A small image captioner, trained from scratch.
Model: 28.4M parameters, 64-pixel images, encoder arch poolformer, encoder norm layernorm, encoder activation geglu, encoder moe soft, encoder depths [5, 5, 5], decoder width 128, decoder layers 10, decoder norm layernorm, decoder activation relu.
Training: 5900 steps, batches of 128.
Data: trained on drawn human figures in many poses, 195000 training examples, 3.9 epochs.
Rows from block 9 of the image encoder of a small image captioner, named by matrix and row number. Rows with one number within an expert belong to one neuron, the router's apart. Each number is 500 + 50 x the weight over its row's rms, rounded and kept within 0 to 999. All counts start at 0. Numbers have three digits each.
Before each expert's rows are labels from the 100 images, of 14976, where the router gives the expert most weight on average: "strongest on" is what is common among them; "peak at" is the part of the image that holds the peak. Only what is clearly more common there than usual is listed. The data: drawn human figures in many poses.
# router: slot weights (encoder.blocks.9.mlp.router.weight, 16x192), inputs 0-191
# gate: expert gate (encoder.blocks.9.mlp.gate, 16x192x192), inputs 0-191
# up: expert up (encoder.blocks.9.mlp.up, 16x192x192), inputs 0-191
# down: expert down (encoder.blocks.9.mlp.down, 16x192x192, transposed), outputs 0-191

# expert 14
strongest on: lying
peak at: top left
router.14:511455444498529500556558548514519401490424527508476532541450550498479466457411508559558565495513433544500503549510460506449507455478523477500537445441543408544497471500525453542487433506439623472466534496509451499523489525428600464451542409519447488546516508470516499514444467601586450594441377449528439455475433519539541579552510507421459525525427542499511527566501459587476406459458554544555588550561434562487574528470399581543471546532534521552447491463525528527524451590551593522460420539570545496501521465514444582428426468592564502476544531584447424494597503566486435445
gate.0:513509494506578502411500571498524488524521509518582498472532450475506489500537498530479604549471477499540542610534640593613518597533564455558456510501519491528503542407528496438474522515542449494563570549540560388456507515487485475452477471519457583514501643430484481525540578462469498480459498576511500504506440523458533578567506532477485554527557573488502526426520511553469447452468454498507510396498478380550474436559532457473583524580501576530421486479522422492452636531402579564482525410486508487452594449487584467553471471537443510395493534565517474510561443517498561459
up.0:474473437487478497522519555460542542406549627519503514452544473532506529511491512476340531480454522484482519530413521463600453525466498465516430520395408511604491546423536500503473496500559591488593482463572422448535473566485410546539580455483498510517535498411524550443426421472517507456497500530421521475476477497520522517333471545563561379562560578512442493558486444488596504467549528448541537520472470427545477537592511514483511521431469561528539545567500481506514350551514482413501547499545544476512527478490531382483486472489520509446470456556573508474451500490426427492
down.0:590475527449550444485589541514475420413495455444432466463555495523544464527524528549561510520489552527497441540501488546502417539501496491487484493473400499512471490582524452506494505508496485407446501462504550417503524426525542496519449427542458543512462521463486434551452487550551560487533481517481521397514488510557574539499477559476436516560590522594444558407477418531542574572428501476465545580459591455555527497385463532488431443484494556588468504513486457437556416519511481530504430424587612577433491487454526455482500477464555547600424506553459647457472548399504381551

# expert 15
strongest on: pink trousers; pink top; grey top
peak at: top centre
router.15:487466534542523424546499455457442467400476465445539543544437525507533530460578445538417489480520437459459453513567427458480396488465458521565455512429563588452548415540568482507483489547470437555433448553548566496515432514540453488536486517470511484530549602593529503569550497447417528458503571529444519528544461408571520546434514531616507450563539550478592549456568509469397520536456508487417475559453471427524541567561485508555455532590596543481548560512462490464446490488535518551416550582544541499499568433440497494486539579517464498486540418575441548517444613428496564471
gate.0:508580421446411362491591484477516460547521465480450529491448549394489510493498392378473448451516506467489435509464493441449520465491481502476497560492492478538557501483452475491503534523490458462443459567562553443436559441496418541470459540531458498460501584551604573450485509525374596515459526516469471426479561487456460459497576468494501560557506624464569402472452434480447519516562613465462509458503478550469487481535576464512526571494545477553555509495549546476650531480462492508462522655395436523459446501516536472510513531434480469557498566529411446496454532490463532490
up.0:470629529502506522514465475586463509513479466519451513506487488463448464543546584453486504513447533498510450572418479534478544479421399512519510534536450429559519477380454502461689459489568434549475437496553408475574568536587474501536506554458472495438521503546572523453486468479354474492523499387583492500494462550459482524582474534550495445453520598467522587449520562461543548556440474458537495469515459492567463518572468450655495527508561519579506439454535447505521472530501565514418496535515491444526445495513541523524508616428524444446412533524402547542502499521462487533
down.0:504447548545393408571559530567536531514489460580439446422470436484515454488504479466506457468456566474434473534489528565487551501437564417459567529557513538500548499409465486420464503453595446522518434499629481568493576450525511486483512488486527440426494547523559481438575538376440505461508574509505563511506463479576460445441629510473539348516488589500600533538535536557501569599464583520537456506556563454525529494517485415503507510547545480509566491475531430502485478476473402459450522586479493439501544554524431474540476587438574483509502437532427485501490511421572500533

# expert 3
strongest on: orange top; yellow top; orange trousers
peak at: bottom right
router.3:448551520464471555566540558431529489477536538488496508557474492527478547504454521570478492493514494482562516425549458540487468409583537472449457433575545541541481590499537493487491430447539584545463491472500466508523460529536577463494497542545478522526534503452494450407540480538473449597480403569526435470507430512524536467573582461427471613570527462581477472600530551539503441505403571579581496474552482569475604580477396560485523531499518413499495423542469537505501563499588495503498487457494511444630399541541435519426463461611590483491444502486590474423586514571525447445
gate.0:542488493471510481465475578521515494427598475524509453462554555545439490505555493444540548492446409391428453515538574601457553421448501524521529488477564526470567511540465544486586473419576574406423456450463515495520460434469538632500539554479455465563453420399556479491614509557587414565557550471465421502435446539409479487446446500516433557451469505496492577523518533581534479465511490521451542445444528547593465526522480484558416444451531578556500491483550454500537525482574554450437535509493545454452455507545467473430404541586502549558503450504437420442529488480495445505
up.0:508502573605543482510482583526475465548497487539519505551549494478539465544470550508534588444419531468481406548438482539477530432489478567532492509502515538495471503487468507430562556573563441447432558494452439485690493470490547518515527504507508585476472401519547450444552576399426475483500517598486391631479487578481466468548552440437621519561410504443460626446530535520504650551482500563431474486472490463530489493564475426570549550421562520526547499460500454473476476487455495477407470529534551488478456382497545521452505511479501531469494478459462492542535427489529486468
down.0:389494457550494485418497487543461517436616509493516551574468538482521483516565511511543475486435487570509516490572618495453523534539610498515428450488591430501431487500530503527442480437502487469557453550439473517557483467537453584499501524521533518499551466586489564418483433488493479559486497517514477428489446522480525524481501426568441480552546502556608446384616532468487449523592488463473488506502518476451521495486409461515488548500475392387457437445421529509584394545481537520523477464553555570497455510572488517474448602627549577475457460392488456500534542602495445424

# expert 11
strongest on: red trousers; red top; star jump
peak at: top centre
router.11:492582416462462508461589500524438572474524471474549510475478558520491465579557436514530521484562467517477514537570414451500552469514470506471476439455432445432500595463562478502540505535452442524517487525462483569528575500476435548551534493596550538425525478597422484563406524458420521509422553476406465444605497503435505506554438503466506557495412416516452572507418527508483538587496513442599447557465508423449509499429471561438488475556489449395537459521468478562472555546500466565560488522520537542544510442528561463508452506444455491519551572401405593573422531434405547429
gate.0:468422491437510533507435607503483507439470475520503514484449551615423582388423529520488504396451456549508484495504498532425489435540492509473472527550524515551473497550508486504494471473472568503540536380455494539609459522492600478510612493480458468508421433384461476533592481551651476565462463510602502475453455509462564522500525482486508508511476477508455525453522457544600475457451538582524519449454488518530564534411491536454556574425496573542538513432547500509600509556564539376531407470492500512524545538489489541454444564591529513493470458583559472474542443452545405448
up.0:527393509478574547508417578495488549514491519513431494399533481595523499447474465497530449444527386516530582531531480556516546475509437557524484500505551569474542481461546499494526540499491547537485544345422513574464462537519541448556516486470521453515539417456444481576503421470644424520529429439682479488466510520540533461474465464507512480416521483495478533519474474463524396516471434535448461471580484476470501482481496441447521438401451515496594516427534516520496510468424455409463438417457476540468493478462562468513471548432508525495469453616535514517526512593549359558
down.0:598430522530497516501351585541468478486514546535527528499643409529481520515442535577514471449508500531492527502528481571536437457444542584650513561528589507526634447460515479479500607522497478512477549423508529492431419496521478519511501473494516479518488430474486482542512502494503486493582446534583469521493483458491505528445453541518503494511504511479595509546524471508522506490452345519418445530499489436437462454508450446403539501444442530572605521519517446460478405502478356478553510495509481531453579508395514576512630531545448522553472551482443523442508429562524471556

# expert 4
strongest on: yellow trousers
peak at: centre
router.4:583578570545551517530483489474529581445519553478514459502532483436444564563562529574533436483472537422440466550449452535547565504506588532482548592471511554549492436494433553560559539573463567463429529540420475423448475453425400454534452551517497479517486558569460538437537572548424536488552545538518557452445559493505410445497536465523562495423560553416557494475430419516519444560596457446421445496524458442487475486527586526443529492596475569561545562581498473405438512518500530530467600588417515425462533456492529507519593529396431504497517539479493487484501485488521446533
gate.0:449558417427485468508533543437447441535507388592525493483469559616413488479472485494597566482487407439438516581513512480448477452534457420448550483528381552448469523584459513506477481523430595475477458432501496500548509523425571431463490434450464554469521467471440474486442478521525473621457483486551478429513539568537503484415544500535485546456486577584572498517587497552527539470556557576548517408625491532493467484435481429423478522473466478581496505443586463522566607488559449456499505477531528460491484516489457476490511462452505560438553481514543343442524521484549521548
up.0:488427465477509473567499480453471547462519496552489588489468543527468495513570489476485513518530408556422445531541452576457563543535393572445482475485465437479567483455596449413522473531425555583479504488496422569564395468579537570494435495544415526470505540483491507524501520537486605478485478429609449513599530520490501433393595557547517485541513446536513520506456434484504442532405442476548466546437508532504500541433492531584505485451487524519539456460479451500396529479475458525517558416460487395445479544510494529523478608504548508425541472601363513547555514360448521496
down.0:464508414492496522548589552492433521408545450574568607485374553461527473465625511503464475460567443523472482540499443570490595505455473488462503532501481531463564478469551438426456419551446474640509475482449474515555573457490523494570522394493529501470480522543491558494486573495467570549446469428533525531567548468505494432375526493530609454536515484446549559499526476458460559631438522559473440542533506457521540459483512587519526556521563475515448467463547437492459504465549479514511563411440467445425548536433432521527503527483465547461536518561390562553617557530495487490